Rows from block 4 of the text encoder of a small contrastive image-text model, named by matrix and row number. Rows with one number belong to one neuron. Each number is 500 + 25 x the weight over its row's rms, rounded and kept within 0 to 999. All counts start at 0. Numbers have three digits each.
After each neuron's rows are labels from the 100 texts, of 14848, where the neuron reaches its largest size: "fires on" is the input token at the peak. Only what is clearly more common there than usual is listed. The data: rendered scenes of coloured solids on a plain floor. In brackets: how many of the 100.
# gate: MLP gate (text_encoder.blocks.4.mlp.gate.weight, 1024x256), inputs 0-85
# fc1: MLP up (text_encoder.blocks.4.mlp.fc1.weight, 1024x256), inputs 0-85
# fc2: MLP down (text_encoder.blocks.4.mlp.fc2.weight, 256x1024, transposed), outputs 0-85

gate.62:504484526495508458489530516531503528497466534527461466505479508496462492462481517460455513495493493484487522524493483557534515512517483520480528507490521517484475518495464461473487517497542517555517515510488525461482489489496479488480465484536461494499484554
fc1.62:502538523490526508441533510514535474504524504516489516521472482516516498482463498468526489467504486483490492535492500491493553536475475508520495507520490515491535463516525481504499516481493508504501483475497478485460556482484495520507488489514484479473515517
fc2.62:498503487512514528484514498535525518484526533525515512474537524499473496478519413495495491463522449545519436517473510488555502490491497492497532508487508493495526517494544486475502511535465497483491465505473471463534498523523527505484476525498488499520512494
fires on: "bowl" (25); "blotchy" (13)

gate.569:555479525495489500514513535513496493457484491488505518484472477535473484512482529461499468493540501520532528479498495508525511483477508482504489514450509523490463501509490496487506543499515476540491515471505511488468543511515502506479499502472477551504485504
fc1.569:500517470506520508434496525491486525501488499500511508508520509462505511504460426497533507443538480447486456503525531511504493496498485455499504513528513465477480505474511474502484479562496510475513503504481443506529467502494480583544504503543471467505460488
fc2.569:494514461478513498508456495497516433486528469521458456528518485496508485485505480498485511520491537458473519456516497491496471508510495503500533524528503487505523488509489493504545476531517499477522498505487454548501486534456475498537482518514509472509518515
fires on: "capsule" (62)

gate.326:462498476480506476522511522518503488536535525489539505503497503501513504513468470508504530538498488539547498507513470493520474485474486481494512483489479506441486548511472519479473507486459488473546502454500486512525487536475536470522477502494462540478485501
fc1.326:508532480501487502477500506510518521509498534484497480513544534489499490506518487517492507520490519541542540495493456537500487533502476534510527522515480495473447542529491519510462460516480460499497520464503518502491467513485512449488514473495513519510486503
fc2.326:465539489547497478479489531497463534515452508491536491483501519531511511515496574532531504471513465469520519481492514493509495476499521464506492488460518495533467458507486494508492490515509488512504506595486553466526485457483500499494487537499458453513491464
fires on: "cube" (18); "blotchy" (10)

gate.673:495490493478528524502458516530478527492498488499538512471476449534467524502504495472504517481525481526526511503459489507513492483472537454508535557506495482453478501479448516510534490513472457507477495493538452468524526496504479492482490511487513501519541453
fc1.673:474527541501467510502507478480460475499475527506512516521460497495500534555546474531531506488469519484462488479550555481489479472507506467520498483510553463456455501478439507511526477532507495505530523545497480471497486460513520546495514496510528515494461463
fc2.673:482509519548516508521491503541461517512506504510520511511460497531502545512527515457526508526513510476521456535477510507521523462487503465498517516518517508518465533465476479498530522508466490505474441561506524487529430455468513516458477501514495469516513467
fires on: "capsule" (29); "," (21); "cog" (10); "disc" (8)

gate.521:527502564491486546523522478545447550498470502502468501487493526511513540479533497512517472481497520559485469481491546487496529500468506512529493502489479482521448498492452483539503476540532448485483481543510455458484495437509509486459483517496497497481520481
fc1.521:501474451467489499487512506503505486489519518498514511504506484492501485503485472446499476475545456462518480501523542521514491498469474503517518510494488497548531564501524505513488488552497518492499491452491505482514524532485484488525497534512472480449497512
fc2.521:490476487484526491512467462515499477520460491502488513497519516502492492500525476536522528489502510479487507505515499492478493509514553492528472494487461519497486448561470481526490502524481513403520482475529449539507488490522500496502510506468533491545489499
fires on: "<end>" (24); "and" (20); "matte" (16); "jack" (12)

gate.378:513506534479528506504453481468526486503495527516482512515489476519482486486438488446495478491447504458506510469530492527488506506458495475527500505485539475493536503523469526504531507478509478480470482513500502457496516472487512502468457483494450495533516507
fc1.378:489523518523503459488502455520515482475552546526461479521518505494525493490494490499476482494500506459509536508476444472489548524484486524519465500476535486536511516505479523489486486466515479486542563416513500522493496517494558531484472477454493488488477470
fc2.378:495514470473495491518495488479469504508486497476509454485496502507486532548539516523500457490512500497518492525500512509533509518506479546523505507497512508478503471521497519459448489485498496492502504518491492533516395507536514499533513506491524547485470518
fires on: "," (38); "right" (17); "ball" (8); "matte" (7)

gate.23:510523548507500511533508511493445556530502535469494508507473545510486519526526491508511494487519526496485488477502544511467529470534507496528490500482516435516435482483451511529489479509553498485475478544516498467522444469482465510493480490532494470494475463
fc1.23:490484482530496475508532485489532510495516466502471526510474502499517491514521523482472475499552450532491491503471498472488564506508496517522448550489531505546517525523503499473505496496504535497510503479497511477479552499469487494513492528494419505464506487
fc2.23:530492476455498476511481489483542433454512512508459479509501495471498487501519440502520482489510509513486521480516495461469480486516526518522496524501492503477537466535465498493486486530534475490479552431494464564484522506508505480518506484459498551500480524
fires on: "cube" (25); "metallic" (21); "and" (15); "wedge" (11)

gate.294:527493549492535497553514522521456519498479497475519513463433493505464483524516526482488523508508509535509526515494482491495492451499538513490499527471505536458484511508480504472526562484487474527464497497513509499509551478511492486485496517461487538489486534
fc1.294:504500468482511496450478475496516495483534474493471467496522497501514484478491483509467471487469489476495503523527490473494516554490478497512503497526502491513557490481490476477498457541530552461515496497490447515483472507518499525537488462548498479498531453
fc2.294:516491455488522465478445460523559500478481461519476471505468496507491472476518461527489482505485508488523485512568494518525494499497512503487536513502517531475540502530489492476519505540501535490511517483483491528490531521501509514503493519488508500504503516
fires on: "capsule" (46); "<end>" (22); "metallic" (19); "and" (9)

gate.36:491495528531512518489487492532503475506505515490484469474512453452470521493454451474470488515488513496478471505530489508476495490478519472515541501532494447512541509468527474521485472478524514477482496500468533502500478525499502507482474445531510471501518502
fc1.36:499534538525510500460499462477534534532504471539492495560474493498498509507512514476526501456480530475482500464488518479484559484474491487523463499505538503495480477513481470487552508536497511518513440488507462484515466461509479507500476541514470486486484507
fc2.36:502513477509522488565505522529441533488477528464512518454505525479468487504509506541485511520516451515515487529508528514520457512549519519471542513483439477528450495509469514502488481538492482484501519539505513490484547450544497492447517505481521508498502491
fires on: "<end>" (27); "," (15); "striped" (7)

gate.341:488480504495476482521521526495493546480530516506509471553529475485451506486468504502483511478472510462509561507536471522484489489500478494490511494484500470508462511527507530471502503489502517519510502553500545512530486441502508452458515510504517488527481489
fc1.341:430476470507490507573552502477528496513524526486499476523553507479505500505505471506522498504502473524521503504524511562483493504523487523508505437514496503515479508489507486505456462485488500505514494530500523445500480575498532459520525499516454494506489510
fc2.341:481500512524450506521541536535482481452503477511507510487561524516540530524506540514501508523533483496510489502497506482519492510519527479482511500515501503549511531458524477506478516485478498501534516521490485524484541462474528523488499508484500471487487498
fires on: "cube" (49); "prism" (15); "hexagonal" (9)

gate.80:496495500504487482518481512565444473502514497491482506511465511503512501505519522470478516560490535474480497518497496520523525501518510465492520496535490488502459578451482511497478508512506521516530536501479509445435497514472515525499472484519486501460476478
fc1.80:514445480521516481532470535494462486480486476452511542466455468495538546543506485496504495505556506490508485536517507514509479492553506477515505550515506472523473495491521576526479503491482531493503534507492519472463530518478464510535523493499513499448509442
fc2.80:479461515518505513535580495490496527504511476471486527509561478502535532502498563505529520510495498523497476476435471485497524505513482472486467491506517512485469475522516501500489493466493506549485499531526499493450497494460503502512531484501503509510508502
fires on: "," (39); "glossy" (10); "and" (10)

gate.14:512540511478513514476526488519526547527462477514506513482475509505500497480530531475469488504473515507494549475488480512530504538494459571488527496474484524519487550495454497494517487531502524540518495538528520448463517472499499512467483488504487522534491513
fc1.14:534547501474397488477515511496502465487508554498507495555449459487480506514442486447488489535489517460497493454529507516484478525470483514501492474489488475457502513461483498530452496478471536477484523461465549499528488539491528533511500514500468523481473503
fc2.14:489540548521525478521471474497510481504480466499503513499420508520516511510476463484431531496507517543459474502540470512542498454547523499502484522509540492477456487488471470488479490489508539508512498562458511490524522497519484522515491532516522520487488462
fires on: "capsule" (52); "teal" (25)

gate.223:492500559517502519478510489466545509513504537521537517517437495534497498516485494474497458481468507513552543514523513528554491481508460490518500483503499532508477510499480502519502500515454502526528444525494493491507501480518507512473459530493494490511503484
fc1.223:483506500507520501457486527488512525488504519525532511529471436487518474481466518461508518512506479499491489483514490537495499515478504528464495551529458527508513459536500494513481538517495487485496473469515479565512465521474477478505507517504494499576513515
fc2.223:482475503551493504507507508440488531533489489482513509457535530492502486488514542501467470545522485491478495467433472532503490525500471515496480497486535489510501540478507493531497505478485530533483479510532497458482477485510466454513507452504496499525490489
fires on: "<end>" (18); "and" (15); "yellow" (8)

gate.106:487488508520514480549520514503477499484461515498523518457458485473496527521517549518494495462502460556527518538474492496504470490521512540493506528466485534482511446500500480477519527482465461513468527506508494489502564502502552465499530522456471561516513538
fc1.106:507465556505510483508551507515474438476503465509497517488485473482495510496494551495536505491483456528481499516483460486535502487522509500453512489499473532496480471500545502459509513443508525509509538513477548505466516505522535515468519517501508545535488516
fc2.106:499534524490469499494523482500523539522492529479529490534543547521543517502510478511471448483471503504525505510481504483519544524483470506541488479514501485528503521483509522514478464491479485503521471526456520446530483485504538481472465522496462468466485464
fires on: "capsule" (32); "<end>" (17); "red" (16); "checkered" (10)

gate.429:494533495502552524509527493525456565525484547509514507470456502493488502498491532470466528497508472503466479478498502545538520517491505494517510528480526457489504497458439482508455492504522470474504480535507480442527520516496461534501512516519485495526517486
fc1.429:525534548486442529468520490503497505472495517461522494506455493481489535524512483536535485487470527516490521491509498492480507492497485491520523485513507464459493465480464501488496504494500465534494515543494482510497502480530539532491492488503509509571468479
fc2.429:485529516526496489499508506511459505490494530492535537480451512499513512521489466483526489461489442499513466512488550466544487423511518470484525527491531496499494553472485476468506499518485502532538494530489495497520543494501535525496477511523464508523475481
fires on: "bowl" (85)

gate.277:519488518511543509508492509518474498496478512503505515446487523518500538486504516462520502485567466502493476508512513501534517471505551481491514564481542498518541531491514470506497532485526472480491502491478491503517527469492462508487494520499479481481462503
fc1.277:447490451512483514510467502508515493506477530507514511542469492494525470499526454497503518484474499476496457511474538479473489497518480484513502516532451536477471526503509506530501502518467524462481502498535475498499512568466554527523514475496513486499523482
fc2.277:515437551464518522537532482495500458490504429532482514491512497544545537461476533479522516530500533524463492478494485514510508478488503495472463477489519533519505520498514491507532530469504522504535527473496486487474516508484486531499518546538495505515499484
fires on: "bowl" (74); "dome" (18)

gate.727:491539480517514476523497480527466535516478526521508497482501523466430504480515489463488513485483516483503495493526531500475465483489521528484520506483513480489506512483507456481490512513485492507474488474518524520554498484520494471464509504501485485490504539
fc1.727:524469465470503463494513515447510521528465540482495501476507557493494539496502530494495482493494524448514539486499480522476486473533496552477474483480523539501510551516516525510484540461514535503478544463546542534496500527469498472526525484478459519513456530
fc2.727:483493539481458505491527478509492555530475505466511436505518526526544527535513520549495504492492519494533519469491465476498502539428484495541510499486559505511515536531460530514539476482477497484535506530474470459513499451496498475518473486513482469480451468
fires on: "cube" (46); "prism" (21); "hexagonal" (21)

gate.551:499485487509463524461488478511526520481494562506525491507452503534501528506521488487532482476460548499535518524559507561520493485488516477499501470503501533484491493487478500509480522488483475495491471467505457511513447504531546529514503498467555514523509490
fc1.551:495542504521535460515443512491521492505503489513505509486525489499495466517465479501469464497507469484541524510501498451539477477494499482487525508490526514498483526459448520466556475537495460513536512472489491535534520479512525510482452505526460485504486521
fc2.551:535526473507500471500508494505501530461516489460476477528484496472461430529487479485431467520525495468506533483535490478505508500540490531502481531494511484550504517520504508486448493507546523500499535484480531490447532498491473491521482524463464531462466496
fires on: "<end>" (30); "octahedron" (17); "and" (14); "matte" (7)

gate.595:524504477539491462480497489505509481537458517489532468519511512482490431485474524504529503552492500483501525480498471520488474524489499484489530472475480488465519535523467483528504501471461540529528501498514531501501479461527527491479453520496496522485497519
fc1.595:508518521518541483541497457497494516476531505522498508469511539509558557538543433483563472503490533553498505516464518477501498476523502487501496512490461485565477492512534556503525476495545471507480501491481469538515493499473518515507546499476509501460523502
fc2.595:534540471536530509467471501545522497486500488485508473528503474490508449524505502499473476516488533495513528486525548502481462560516492524495514499488488484514485534527475492522483486555518498445517522445502467515495558498500491501514494505471477514497498495
fires on: "," (39); "glossy" (9)

gate.726:518518496530503454553488512521455523454476499459492520510455530530506441566508522480460454522542500466491476511494535499513511445494529461478484541501491486548438521488493476504496467518541501488488508468502505494468551466484490509514504499480484536472499498
fc1.726:475452508522507508443507510510498494502495496487508513498510493529534512488442553459486553525516488461468513492451502538518441532515503459442492489521495483496496550511495524517483500468492528490541496480520456453485510507466498515494454506480535479487512500
fc2.726:469487549507493479542531468543509473498470483494491521496503465509505490507499539441495527498471478484497461505483483475484498462490488454509491500512457543514487520505521466472507507492504496517467549526477520457505552469494542482478535501468481512474513543
fires on: "<end>" (46); "matte" (13); "glossy" (7)

gate.668:501489482514503524493542502506458573476504512494505507506500484535480491494552593501542492490477474466503461484532551496499473516514510521497488527473466493520499478484498496513481491559529481500494472520488491493548561453491506519488505536485514485488486484
fc1.668:516455493508514460546483527517508473465495495475494495523528543511527500516531528508500507585531497520482483472509487518472507527499497440509496501480549432501532476467501503519516492485500479512506497530510490518478488543495483503472489469498514514532523456
fc2.668:553485525532523502506456502533491501511470497524489546490538511503524495456503455505526480455500470490512465511496520525495465478503488504549519523473456500517444472510530504481476529510474527532463447531478534491525478468513496482478526487525485462496508515
fires on: "cube" (22); "metallic" (14); "twisted" (9); "octahedron" (9)